A small audio embedding model, trained from scratch: log mel input, trained on two synthetic voices taking turns or overlapping, over music, noise or silence.
Rows from block 3 of a small audio embedding model, named by matrix and row number. Rows with one number belong to one neuron. Each number is 128 + 24 x the weight over its row's rms, rounded and kept within 0 to 255. All counts start at 0. After the name is the row's rms in percent of the matrix's.
After each neuron's rows are labels from the 100 clips, of 14976, where the neuron reaches its highest value: "responds to" is what is common among them. Only what is clearly more common there than usual is listed. The data: two synthetic voices taking turns or overlapping, over music, noise or silence.
# fc1: first MLP up (model.blocks.3.ff1.fc1.weight, 2304x384), inputs 192-287
# fc2: first MLP down (model.blocks.3.ff1.fc2.weight, 384x2304, transposed), outputs 192-287

fc1.459 094 [128 128 130 128 128 128 128 128 128 209 128 128 189 250 128 129 133 128 128 128 128 128 128 128 128 128 128 128 128 128 125 128 127 128 128 142 128 128 128 128 127 128 128 109 128 128 147 128 128 128 128 128 128 128 128 127 128 128 128 128 128 128 176 116 128 127 128 128 128 128 128 128 128 129 128 128 128 128 129 128 128 128 128 128 128 128 128 126 125 128 128 138 128 128 128 128]
fc2.459 022 [128 128 131 128 133 128 128 128 134 120 128 128 128 128 128 164 128 127 128 186  50 128 128 128 128 128 153 128 120 128 118 128 128 128 128 228 128 129 128 129 128 120 128 128 128 147 128 128 128 128 128 139 128 128 128 137 128 128 131 128 128 128 127 125 128 128 128 126 128 128 128 128 128 128 128 128 128 128 129 128 128 255 127 115 128 133 128 128 128 128 128 100 130 128 128 128]
responds to: music

fc1.745 293 [128 126 165 145 126 118  58  63 207 127 129 221 255 125 163 133 130 106 131 132 130 127 122 128 130 127 128 128 128 129 124 124 127 125 141 110 142 126 140 107 116 160 131  83 120 128 118 136 124 118 128 101 133 109 152 121 128 128 128 124 134 107 128 176 105 128 129 110 129 148 128 140 127 131 137 135 115 128 130 155 128 127 128 124 128 136 126 103 132 128  94 138 130 127 127 128]
fc2.745 160 [128 128 114 127 131 128 128 128 195 128 128 130 124 129   0 114 128 128 123 126 173 129 128 128 128 128 131 128 226 128 142 128 255 128 128 124 116 128 128 127 128 102 128 128 128  31 101 128 128 128 128 121 127 128 126 128 128 128 130 128 128 128 131  22 128 128 128 159 128 128 128 128 128 128 128 128 129 128 130 128 128 127 128 128 128 128 128 128 128 128 128 109 144 128 128 128]
responds to: child-like voice; first voice: child-like voice; second voice: child-like voice

fc1.749 237 [128 128 108 132 123   4 128 128 125 143 128 120 128 128 128 112 161 127 154  78  68 143 128 131 128 128 128 127 134 128 128 128 128 134 128 116 141 121 128 126 128 126 128 139 128 129 128 126 128 241 128 127 123 128 141 147 128 119  87 125 122 128 133 132 128  93 128  92 128 128 128 128 128  95 201 124 128 126 148 148 128 129 125 120 124 105 128 160 155 131 128 162 163 131 128 128]
fc2.749 161 [128 128 129 128 133 128 128 128 128 128 128 128 128 128 128 128 128 128 128 128 128 128 128 128 128 128 129 128 128 128 103 128 128 128 128 128 128 128 128 128 128 128 128 128 128 116 139 128 128  85 128 185 128 128 128 153 128 128 128 128 128 128 128 108 128 128 128 128 128 128 128 128 128 128 128 128 128 128 128 128 128 124 128 131 128 128 128 128 128 128 128 128 128 128 128 128]
responds to: child-like voice; first voice: child-like voice

fc1.573 204 [128 128 128 128 130 131 125 128  73 108 128 128 168 128 128 114 128 128 174 128 128 203 156 128 138 128 128 128 128 128 128 128 211 119 127 108  52 185 128 110 128 166  85 112 128 128 128 128 128 128 128 126 128 128 128 129 128 118 155  96 127 143 133 147 117 141 128 133 161 128 145 128 128 104 128 128 130 105 148 128 128 135 128 129 109 146 182 149 129 128 180 133  70 128 128 112]
fc2.573 081 [128 128 128 128 129 128 128 128 128 128 128 128 128 128 157 128 128 128 128  90 127 128 128 128 128 128 129 128 128 128   0 128 125 128 128 128 128 128 128 129 128 128 128 128 128 128 128 128 128 128 128 128 128 128 128 128 128 128 128 128 128 128 128 112 128 128 128 127 128 128 128 128 128 128 128 128 128 128 130 128 128  89 128 129 128 128 128 128 128 128 128 128 127 128 128 128]
responds to: child-like voice; first voice: child-like voice; thin (high-pass)

fc1.100 327 [121 127  31 101 130 129 128 137  84 129 128  46 130 127 107 100 128 160 174 106  87  95 167 115 127  68  89 139 138 111 121 139 123 127 123 192 133 137 128 140 127 159 133 128 128 182 102 136 135 119 128 178 128 131 104 114 128 106  98 124 140 129 134 162 116 151 128 131 129 114 111 128 124 106 126 148 131 128 132  80 127 255 177  56 125 134 128 128 128 110  72 132  79 124 128 128]
fc2.100 585 [128 128 128 127 114 128 128 128 128 128 128 128 124 128 128  58 131 126 128 128 143 128 128 128 128 128 127 128 141 127 134 128 127 128 128 136 128 128 120 129 128 142 130 128 128 124 149 128 128 128 128 128 128 128 128 124 128 128 128 128 128 128 128 135 128 232 128 136 128 128 128 128 128 129 128 128 128 128 129 128 128 255 128 144 128 157 128 128 128 128 128 128 127 128 128 128]
responds to: low voice; first voice: low voice

fc1.306 193 [203 128 126 122  81 140 130 124 128 128 100 134 129 127  49 112 143 127 146 124 129 129 128 130 128 121 131 128 136 131 144 128  60 128 128 136 127 109 115 129 110 123 128  74 128  81  80 200 129 128 128 138 128 128 122 131  86 128 128 127 129 128 128 126 106 124 128  87 128 140 114 125 129 149 139 128 113 120 155 129 124 127 131  50 127 129 113 101 128 128 128 123 119 128 128 128]
fc2.306 090 [128 128 128 128  33 128 128 128 127 129 128 128 128 128 131 121 113 128 148 154  45 128 128 128 128 128  87 128 139 128 140 128 178 128 128 137 128 133 142  39 128 123 134 128 128 178 145 128 128 127 128 140 128 128 128 136 128 128 128 128 128 128 128 114 128 128 128 129 128 128 128 128 128 128 128 128 128 128 128 128 128 109 128 129 128 147 128 128 128 128 128 131 149 128 128 128]
responds to: high voice; first voice: high voice; second voice: high voice

fc1.147 203 [128 128 128 128 128 202 128 109 129 108 128 201 128 132  69 128 101 128 110 136 122 128 105 129 138 128 227 161 133 128 163 129 127 128 116 128 128 128 112 128 128 128 155 128 126 114 126 128 128 128 128 152 128 128 140 124 148 129 128 135 127 101 125 128 143 119 128 128  88 128 128 128 128 135 128 128 128 128 130 128 128 129 128 123 139 113 128 122 161 128 115 128  61 128 128 128]
fc2.147 073 [128 128 128 128 124 128 128 128 128 128 128 128 128 128 132 128 128 128 128 126 128 128 128 128 128 128 111 128 128 128 120 128 128 128 128 127 128 128 128 128 128 126 127 128 128 128 165 128 128 128 128 128 128 128 128 125 128 128 128 128 128 128 128 127 128 128 128 129 128 128 128 128 128 128 128 128 128 128 166 128 128 132 128 174 128 132 128 128 128 128 128 128 128 128 128 128]
responds to: low voice; background: none; first voice: low voice

fc1.240 129 [134 128 126 128 131 128 128 128 128 151 128 128 148 128 208  76 128 127 128 194 103 128 128  61 128 128 128 128 121 128 128 128 173 128 128 123 121 128 213 128 128 137 128 128 128 148 128 130 128 159 128 134  86 128 128 128 124 128 128 128 119 128 128 138 128 128 119 128 128 128 128 128 128 152 109 128 128 125  96 128 128 163 134 128 128 118 120 145  59 128 128 128 104 236  55 128]
fc2.240 013 [128 128 128 128   0 128 128 128 128 126 128 128 123 128 111 178 128 128 130 134 129 128 128 128 128 128 139 128 126 128 126 128 125 128 128 247 128 128 128 126 128 134 130 128 128 124 129 128 128 128 128 127 128 128 128 119 128 128 128 128 128 128 128 135 128 128 128 128 128 128 128 128 128 128 128 128 128 128 127 128 128 121 128 135 128 128 128 128 128 128 128 129 138 128 128 128]
responds to: music; second voice: none

fc1.299 478 [129 141 150 122 134 210 132 144 121 130 128 131 129 125 249 146 128 118 114 122 101  68 163 127 128 125 179 129 128 129 151 113 117 119 127 109 113 173 142 236 126 106 137 162 127 118   0  90 119 136 128 139 128 125 128 207 129 126 131 111 138 131 129 123 127 150 128 166 128 128 124 128 129 128 136 128 133 129 169 128 128 129 129 140 127 111 128 127 133 124 116 126 122 106 128 128]
fc2.299 413 [128 128 128 128 130 128 128 132 123 128 128 128 122 128 129 130 154 128 128 127 107 128 128 128 128 128  47 128 176 128 120 128 127 129 128 123 128  34 129 133 130 129 148 128 128 172 128 128 128 126 128 123 128 128 128 135 128 128 128 128 128 128  37 130 119 128 128 127 128 128 128 128 128 128 102 128 128 130 145 128 128 145 128 143 128 104 128 130 128 128 128 128 125 128 128 128]
responds to: low voice; first voice: low voice; second voice: low voice

fc1.755 141 [128 128 128 103 127 127 103 128 115 128 128 128 128 128  87 135 161 128 171 189 128 133 128 126 126 124 127 128 128 122 129 114 129 128 128 205 127 107 130 193 128 105 128 153 128 124 128 129 128  45 128 127 126 137 129 128 141 128 128 128 128 174 126 118 128 189 128 141 129 131 128 129 128 127 128 128 127 126 125 128 127 126 128 130 128 128 128 126 128 127  89 127 130 128 130 128]
fc2.755 107 [128 128 128 128 127 128 128 128 177 119 128 128 128 128 109 133 128 129 123 127 129 129 128 128 128 128 114 128  51 128 142 128 128 128 128 119 128 127 128 129 128 168 128 128 128 126 128 128 128 128 128 118 128 128 128  43 128 128 128 128 128 128 128 164 128 128 128 124 128 127 128 128 128 128 128 128 129 128 129 128 128 132 128 115 128 127 128 128 128 128 128 128 128 128 128 128]
responds to: high voice; first voice: high voice; second voice: high voice

fc1.217 070 [128 128 128  37 128 128 128 128 128 128 128 128 128 128 128 128 158 128 128 128 128 128 128 128 128 128 130 128 128 128 128 128 128 128 128 128 128 128 128 128 128 128 128 128 128 128 131 128 128 128 128 128 128 128 128 139 128 128 128 128 132 128 128 128 128 128 128 128 128 128 128 128 128 128 128 128 128 128 128 128 128 128 128 128 128 128 128 128 128 128 128 128 128 128 128 128]
fc2.217 013 [128 128 128 128 187 128 128 128 120 128 128 128 128 128 129 129 128 128 128 128 128 128 128 128 128 128 128 128 128 128 128 128 128 128 128 128 128 128 128 128 128 128 128 128 128 128 127 128 128 128 128 128 128 128 128 127 128 128 128 128 128 128 128 126 128 128 128 128 128 128 128 128 128 128 128 128 128 128 128 128 128 128 128 128 128 128 128 128 128 128 128 128 129 128 128 128]
responds to: high voice; first voice: high voice; thin (high-pass)

fc1.318 090 [128 128 128 128 128 128 128 100 128 128 128 128 128 128 129 127 128 128 128 122 128   0 145 218 128  70 128 128 115 128 128 128 128 128 128 128 128 128 128 146 128 128 128 128 128 127 128 128   0 128 128 134 128 128 128 128 128 128 128 166 128 128 128 128 128 128 128 128 128 128 128 128 128 128 128 128 128 128 128 128 128 150 128 128 128 128 128 128 128 128 128 128 128 128 128 128]
fc2.318 012 [128 128 128 128 133 128 128 128 118 128 128 128 128 128 128  78 127 128 128 129 130 128 128 128 128 128 128 128 128 128 198 128 128 128 128 116 128 128 131 127 128 118 126 128 128 121 134 128 128 128 128 121 128 128 128 128 128 128 128 128 128 128 128 107 128 128 128 131 128 128 128 128 128 128 128 128 128 128 128 128 128 128 129 150 128 128 128 128 128 128 128 128 128 128 128 128]
responds to: music

fc1.324 190 [128 128 170 128 128 128 128 128 128 128 128 234 143 128 128 207 128 128 128 128 128 128 128 127 128 128 183 128 128 230 177 128 128 128 128 128 128 128 128 146 128  62 128 128 128 128 133 128 128 128 128 128 128 128 128 128 128 128 128 128 128 128 128 128 128 128 128 128 128 128 128 128 128 128 128 128 128 128 255 184 128 167 128  51 128 160 128 128 128 121 128 128 112 128 128 128]
fc2.324 011 [128 128 130 128 127 128 128 128   0 127 128 128 128 128 126 124 128 128 128 129 196 128 128 128 128 128 126 128 110 128 127 128 157 128 128 255 128 128 128 123 128 128 152 128 128 131 105 128 128 128 128 128 128 128 128 195 128 128 128 128 128 128 128 139 128 128 128 128 128 128 128 128 128 128 128 128 128 128 123 128 128 132 128 232 128 132 128 128 128 128 129 128 195 128 128 128]
responds to: high voice; first voice: high voice; second voice: low voice

fc1.656 205 [106 170  55 113 120  61 141 129 127 129 128 128 255 131 128 153 140 127 126 143  96 125 128 128 153 122 128 128  86  50 128 128 152 128 128 128 128 128 130 127 129 126 124 121 128 130 155 107 128 152 151 128 195 128 131 125 121 188  84 128 128 128 158 124 128 128 129 107 128 167 130 128 122 136 209 128  92 128 127 213 133  78 152  48  81 138 118 131 128 128 157 128 125 128 128 129]
fc2.656 092 [128 118 128 129 129 128 128 128 168 128 128 128 128 128 192 153 128 139 128 131 130 128 128 128 128 128 128 128 151 128 115 128 127 128 128 132 128 127 128 126 128 128 129 128 128 128 124 128 128 128 128 128 128 128 128  93 128 128 128 128 128 128 128 105 128 128 128 128 128 128 128 128 128 128 128 128 124 128 128 128 128 131 128 149 128  38 128 128 128 128 128 129 130 128 128 128]
responds to: deep voice; first voice: deep voice

fc1.684 087 [128 128 128 128 129 144 128 128   0 128 128 128 127 128 119 128 128 125 122 137 128 128 128 128 128 128 128 128 128 128 128 128 128 128 128 128 128 128 128 128 128 128 128 128 128 177 127 128 171 128 128 128 128 128 128 128 128 128 128 128 128 128 128 122 114 128   0 128 128 128 128 128 128 128 128 131 128 128 127  88 128 128 128 128 128 128 128 128 128 128 128 217 128 128 128 128]
fc2.684 019 [128 128 126 128 138 128 128 128 107 128 128 128 128 128 127 109 128 128 130 124 128 128 128 128 128 127 128 128 128 128 128 128 129 128 128 141 128 132 128 128 128 122 128 128 128 167 134 128 128 128 128 255 128 128 128 128 128 128 128 128 128 128 128  97 128 128 128 128 128 128 128 128 128 128 128 128 128 128 128 128 128 128 128 128 128 128 128 128 128 128 128 128 128 128 128 128]
responds to: first voice: deep voice

fc1.266 326 [127 100 126 127 126 145 122 187 220 231 152 127 115 138 110 124 129 101  78 127 106 141 127 128 130 119 129 128 138 129 150 128 117 154 120 213 145 123 201  70 125 112 127 128 114  66 131 128 128 134 128 174 127 131 145  56 117 147 131 112 128 128 154 128 129 111 140 171 130 107 136 114 125  66 119 126 134 131 106 149 127 141 131 137 128 120 125 126 131 135 130 142 106 128 130 128]
fc2.266 385 [128 128 131 128 128 128 123 128 128 128 128 128 132 128 133 255 128 128 129 125 132 128 128 128 128 128 144 128  70 128 124 128 130 129 128 126 128 128 128 128 128 124 104 128 128  56 130 128 128 128 128 118 128 128 128 157 128 128 128 128 128 128 128  76 128 128 128 128 128 128 128 128 128 134 128 128 128 128 131 128 128  76 128 120 128 127 128 139 128 128 139 144 114 128 128 128]
responds to: music

fc1.557 297 [128 121 120 130 128 139 125 125 126 122 138  72 189 150 106 158 126 150 128 112 104 130 142 130 128 227 143 128 114  98 130 134  16 126 144 136 124 194 133 128 128 146 129 141 128 129 158 158 124 141 123 255 122  95 109 132 128 133 112 127 129 147  61 122 128 137 102 111 126 136 126 128 118 167 125 116 134 148 130 126 128 111 136 131 132 127 127 130 120 128 124 132 149 137 129 128]
fc2.557 224 [128 128 180 128 128 128 128 128  73 129 128 128 134 127 135 131 130 128   0 142 174 128 128 128 128 128 138 128 128 128 131 128 173 128 128 115 128 120 129 139 128 135  50 128 128 158 113 129 128 128 128 116 128 128 128 129 127 128 128 128 133 128 127 106 128 128 128  62 128 126 128 128 128 128 128 128 126 128 142 128 128 113 128 128 128 132 128 128 128 128 129 140 123 128 128 128]
responds to: child-like voice; first voice: child-like voice

fc1.720 173 [128 128 128 128 128 128 128 182 128 239 128 169 128 105 128 128 128 128 128 128 128 128 128 137 128 168 128 128 103 143  77 156 112 128 128 128 128 128 136 128 130 147 128 171 188 128 127 185 128 128 128 128 128 117 128 128 128 128 128 128 128 109  87 104 128 128 128 128 128 128 128 128 128 128 128 215  92 128 128 128 128 155 133 128 128  36 128  33 128 128 128   0  93 128 128 128]
fc2.720 020 [128 128 127 128 125 128 128 128 125 128 128 128 128 128 127 132 128 128 128 141 119 128 128 128 128 128 144 128 128 128 133 128 128 128 128 127 128 128 130 127 128 132 117 128 128 129 128 128 128 128 128 130 128 128 128 129 128 128 128 128 128 128 128 113 128 128 128 127 128 128 128 128 128 128 128 128 127 128  61 128 128 138 128 129 128 128 128 128 128 128 128 128 126 128 128 128]
responds to: music

fc1.71 359 [131 131 128 130 129 125 116 155 104  88 128 127 128 208 116 128 128 122 124 146  93 139  97 128 128 141 199 128 129 128 127  90 138 124 143 166 128 129 151 171 128 127  81 122 114 123 140 148 128 166 123  91 136 128 121 255 141 145 127 136 129 128 108 119 121 137 131 230 132 139  86 128 115 133 112 128 128 120 165 141 126 141 128 120 127  92 136 140 134 128 169 157 135 131 129 128]
fc2.71 264 [128 128 123 128  13 128 128 128 120 127 128 128 126 128 127 129 131 128 130 129  64 128 128 128 128 128 125 128 233 128 211 128 124 128 128 180 128 128 128 148 128 126 118 128 128 175  39 128 128 128 128 124 128 128 128  80 128 128 128 128 128 128 128 125 128 128 128 125 128 128 128 128 128 128 128 128 128 128 126 128 128 243 128 130 128 126 128 108 128 128 128 151  29 128 128 128]
responds to: reverberation; deep voice; first voice: deep voice; muffled (low-pass)

fc1.580 230 [128 134 171 128 131 127 129 130 101 133 122 125 125 103 124  41  84 136 161  48 153 123 115 127 119 110 141 126 128 131  62 122 112 133 135 128 222 127 100 171 128 145 121 206 106 103 162 128 121 135 128 130 129 128 132 148 108 137 132 128 124 128 125 127 131 171 134 160 138 131 109 128 123 115 110 128 128 128 124  82 126 112 128 106 126 167 107 126 128  64 120 212  66 128 128 128]
fc2.580 187 [128 128 128 123 191 128 128 128 130 128 128 128 128 128  16 118 136 126 136 128 127 128 128 128 128 128 156 128 145 128 134 128 128 128 128 142 128 128 255 128 128  89 123 128 128  61  59 128 128 107 128 133 128 128 128  84 128 128 128 128 128 128 125 101 128 128 128 152 128 128 128 128 128 128 128 128 128 128 182 128 128 127 128 150 128  93 128 128 128 128 134 129 128 128 128 128]
responds to: child-like voice; first voice: child-like voice

fc1.174 156 [128 128 128 128 130 128 128 128 128 128 128 128 128 128 110 138 128 124 135 128  93 128  97 128 128 128 128 128 110 128 139 128 128 128 128 128 128 138 128 128 128 128 162 128 128 128 128 128 128 128 128 170 128 128 128 128 128 177 128 128 128 128 128 128 128 255 128 128 128 128 125 128 118 128 128 128 128 128 149 128 128 118 109 128  99  73 140 128 128 128 128 205 128 128 128 128]
fc2.174 032 [128 128 128 128 128 128 128 128 128 128 128 128 128 128 126 128 128 128 128 128 127 128 128 128 128 128 132 128 128 128 128 128 128 128 128 124 128 128 128 128 128 121 128 128 128 128 128 128 128 128 128 128 128 128 128 128 128 128 128 128 128 128 128 128 128 128 128 128 128 128 128 128 128 128 128 128 128 128 128 128 128  64 128 128 128 128 128 128 128 128 128 128 128 128 128 128]
responds to: deep voice

fc1.236 166 [114  89 128 128 134 128 129 128 110 128 108 128 128  97 137 180 126 128 128 108 124 128 128 128 128 108 119 128 125 128 110 128 111 105 128 128 128 129   0 128 128 125 128 128 128 139 130 128 128 128 128 128 128 128 128 128 128 128 128 128 128 128 130 128 128 128 128 128 128  92 126 128 128 128 135 128 125 128 134 128 128 104 128 128 128 141 126 128 128 253 128 154 118 128 128 128]
fc2.236 032 [128 128 134 128 128 128 128 128  74 128 128 128 126 128 128 130 124 128 128 128 136 128 128 128 128 128 127 128 125 128 146 128 104 128 128 127 128 128  81 128 128 122 128 128 128 132 128 128 128 128 128 128 128 128 128 101 128 128 127 128 128 128 128 142 128 128 128 128 128 128 128 128 128 128 128 128 125 128 128 128 128 113 128 131 128 121 128 127 128 128 128 126 123 128 128 128]
responds to: child-like voice

fc1.634 073 [128 156 128 100  96 128 128 123 128 128 128 128 180 128  51 128 128 128 128  34 112 187 128 128 128 128 152 128 190 128 133 134 128 116 128 157 128 139 129 127 137 128 128 128 128 121 128 128 113 128 128 163 128 128 128 128 124 128 128 128 128 128 128 134 128 128 128 128  50 128 128 128 128 128 128 128 128 128 128 128 128 130 127  97 128 140 128 152 128 128 138 128 128 128 128 128]
fc2.634 036 [128 128 126 128 128 128 128 128 117 128 128 128 128 128 128 139 128 128 128 255 127 128 128 128 128 128 129 128 128 128 118 128 128 128 128 125 128 128 128 128 128 143 127 128 128 139 128 128 128 128 128 127 128 128 128 131 128 128 128 128 128 128 128 128 128 128 128 128 128 128 128 128 128 128 128 128 128 128 122 128 128 128 128 128 128 134 128 128 128 128 128 128 146 128 128 128]
responds to: second voice: none

fc1.671 247 [128 128 121 125 136 128 129 143 129 114 134 128 129 127 154 101 126 108  89 106  91 118 121 128 112 127 149 128 126 128  94 128 129 104 128 180 104 133 157 128 128 135 128 125 129 137 130 128 124 111 154 120 122 140 122 155 120 133 155 128 115  70 138 139 116 176 128 208 128 126 136 118 128 233 148 128 128 128 145 128 129 135 150 118 128 131 124  94 128 128 121 131  33 196 128 128]
fc2.671 072 [128 128 128 128 248 128 128 128 128 126 128 128 122 128 118 127 128 127 124 160 128 128 128 128 128 128   5 128 128 128 146 128 122 128 128  66 128 128 128 128 128  93 132 128 128 128  19 128 128 170 128 133 128 128 128 154 128 128 128 128 128 128 129   0 128 128 128 128 128 128 128 128 128 128 128 128 128 128 107 128 128 127 128 128 128 129 128 128 128 128 128 128 139 128 128 128]
responds to: music

fc1.686 327 [122 128 128  77 156 155 128 128 128 128 142 140 169 128 117 128 130 128 123 120  73 147 128 133 128 114 149 114 247 128  92 138 117 128 131 119 131 128 136 125 128 131 140 128 128 163 181 136 127 128 128 128 128 128 128 160 145 128 128 128 123 127 128 127 128 134 128 116 128 128 128 128 128 105 128 128  33 128 129 128 128 103 150 168 128 128 128 138 128 128 128 128 128 128 124 128]
fc2.686 125 [128 128 128 128  44 128 128 128 128 128 128 128 128 128 128 146 116 128 128 128 155 128 128 128 128 128 128 128 128 128 129 128   0 128 128 128 128 128 128 128 128 128 128 128 128 129 241 128 128 128 128 114 128 128 128 128 128 128 128 128 128 128 128 130 128 128 128 129 128 128 128 128 128 128 128 128 129 128 130 128 128 131 128 129 128 123 128 128 128 128 128 128 166 128 128 128]
responds to: thin (high-pass); second voice: none

fc1.206 284 [132 140 100 115 131 128 126 128 123 138 129 255 137 129 138 127 126 128 133 119  70  81 129 128 127   0  79 128 147 145 118 120 125 161 105  51 119 128 108 115 131 146 136 131 148  86 125 117 128 129 152 101 129 129 139 132 128 125 124 138 172 126 186 134 124 167 116 134 129 113 137 118 133 107 128 141 131 112 128 143 131 106 128 134 134  86 145 149 138 138 126 126 153 140 186 125]
fc2.206 343 [128 128 128 128 123 128 128 128  89 128 128 124 129 128 175 137 128 128 129 134 123 128 128 128 128 128  98 128 117 122  39 128 130 128 128 133 128 128 128 127 128 126 126 128 128  94 128 128 128 135 128 128 128 128 125 119 128 128 129 128 128 128 131  26 128 128 128 128 128 128 128 128 128 128 128 128 128 128 127 128 128  95 128   0 128 128 127 123 128 128 128 128 125 128 128 128]
responds to: first voice: deep voice

fc1.642 247 [128 116 109 127 134 138 131 130 150 128 128 184 226 108  83 128 129 128 135 125  85  88 103 128 128 128 107 133 126 128 131 192 164 132 101 128 128 116 128 131 128 113 138 128 128 149 132 147 159 111 128 128 129 128 128 132 128 147 130 128 118 165  70 128 143 128 128 131 173 128 128 113 128 128  92 105 158 114 124 128 126 128 128 121  98 149 128  86 192 128 128 155 126 142  50 125]
fc2.642 112 [128 128 128 128 128 128 128 128 128 128 128 128 128 128 146 153 128 128 128 128 128 128 128 128 128 128 130 128 130 128 100 128 123 128 128 129 128 128 128  99 128 127 126 128 128 162 255 128 128 128 128 128 128 128 128 130 128 128 128 128 128 128 128 118 128 128 128 128 128 128 128 128 128 128 128 128 128 128 129 128 128 137 128 127 128 132 128 128 128 128 128 128 128 128 128 128]
responds to: music

fc1.295 206 [124 141  99 102 121 130 133 180 123 121 113 175 172 142 117 155 255 128 124 166 128 125 125 124 124 128  96 184 129 163 115 148 110 129 123  63  88 188 115 130 128 137 173 122 127  99 118 119 127 119 123 131 132 136 113 141 129 132 122   0 125 114 124 115 119 126 139 138 122 145 141 129 129 136 131 144 128 129  76 131 144 102 128 111 129 135 150 126 108 135 119  94 171 121 126 133]
fc2.295 267 [128 128 130 128 128 128 128 127 137 128 128 128 126 128 128 121 128 128 128 130 132 128 128 128 128 128 128 128 127 128   0 128 130 128 128 187 128 128 128 128 128 118 126 128 128 128 149 128 128 128 128 129 128 128 128 119 128 128 128 128 128 128 139 132 128 129 128 127 128 128 128 128 128 128 128 128 128 128 128 128 128 128 128 189 128 130 128 128 128 128 128 129 118 128 128 128]
responds to: first voice: deep voice

fc1.331 223 [128 247 118  75 136 132 128 126 137 130 126 129  82 145 108 128 128 161 128 130 131 128 128 124 139 128 129 128 128 128 128 188 200 148 128 175 128 128 128 153 142 127 128 128 128 151 102 106 118 132 128 128 119 128 128 121 150 128  65 117 123 136 145 123 128 135 128 140 105 125 128 151 124 128 255 128 120 128 127 128 128 137 142 129 128 125 135 129 128 128 158 128 123 128 117 123]
fc2.331 122 [128 128 128 128 135 128 128 128 126 128 128 128 128 129 133 129 129 128 128 128 136 128 128 128 128 128 135 128 128 128 109 128 128 128 128 125 128 127 128 127 128 128 128 128 128 128 127 128 128 128 128 128 128 128 128 128 128 128 128 128 128 128 127 128 128 128 128 128 128 128 128 128 128 128 128 128 128 128 128 128 128 127 128 128 128 129 128 128 128 128 128 125 126 128 128 128]
responds to: low voice; first voice: low voice

fc1.360 105 [102 128 128 128 152 128 128 128 128 128 128 128 128 128 128 128 128 128 128 128 124 128 128 128 128 196 128 128 128 128 128 128 128 128 128 128 128 128 128 128 128 128 128 128 128 255 128 128 128 128 128 128 128 128 128 128 128 128 128 128 128 128 102 128 128 128 128 128 128 128 128 128 128  86 128 128 105 128 128 128 128 128 128 128 128 128   0 128 128 128 128 128 128 128 128 128]
fc2.360 008 [128 128 128 128   0 128 128 128 102 128 128 128 128 128 118  78 128 128 128 127 138 128 128 128 128 128  73 128 128 128 127 128 120 128 128   0 128 128 128 128 128 113 129 128 128 128 148 128 128 128 128 128 128 128 128  31 128 128 128 128 128 128 128  97 128 128 128 128 128 128 128 128 128 128 128 128 128 128 128 128 128 127 128 125 128 127 128 128 128 128 128 124 145 128 128 128]
responds to: low voice; first voice: low voice; clipping

fc1.47 173 [128 128 134 128 136 171 128 128 128 128 128 125 185 128 128 128 131 107 128 129 144 112 132 128 128 123 128 128 185  75 128 128 128 122 123 128 128 189 177 178 115 115 128 128 103 128 128 123 128 128 128 141 104 111 128 128 128 128 128 128 128 128 128 110 116 128 128 128 128 128 127 128 164 128 128 128 255 128 135 158 128 166 126 145 126 137 125 163 128 111 128 131 124 133 136 128]
fc2.47 021 [128 128 128 128 130 128 128 128 128 128 128 128 128 128 121 128 128 128 128 128 168 128 128 128 128 128 128 128 124 128 128 128 123 128 128 127 128 128 128 128 128 121 128 128 128 125 129 128 128 128 128 129 128 128 128 128 128 128 128 128 128 128 128 128 128 128 128 255 128 128 128 128 128 128 128 128 128 128 128 128 128 131 128 131 128 128 128 128 128 128 128 128 127 128 128 128]
responds to: low voice; first voice: low voice

fc1.260 133 [128 128 127  98 128 159 128 128 128 128 128 128 140 128 125 127 128 128 129 128 110 128 123 128 128 128 128  68 120 128 139 131  95 128 128 132 128 128 127 128 128 127 128 128 128 128  83 115 161 128 128 122 128 128 140 128 128 124 107 128 128 128 128 139 128 227 128 127 132 168 180 107 128 100 128 128 128 128 120 128 128 129 129 128 128  57 128 128 128 128 128 117 202 128 153 128]
fc2.260 093 [128 128 128 128 130 128 128 128 130 128 128 128 128 128 114 147 127 128 128 127 129 128 128 128 128 128 140 128 129 128 124 128 131 128 128 136 128 128 128 128 128 137 128 128 128 129 128 128 128 128 128 109 128 128 128 138 128 128 128 128 128 128 126 128 128 128 128 128 128 128 128 128 128 128 128 128 128 128 129 128 128 100 128 122 128 129 128 128 128 128 128 128 129 128 128 128]
responds to: child-like voice; first voice: child-like voice; thin (high-pass)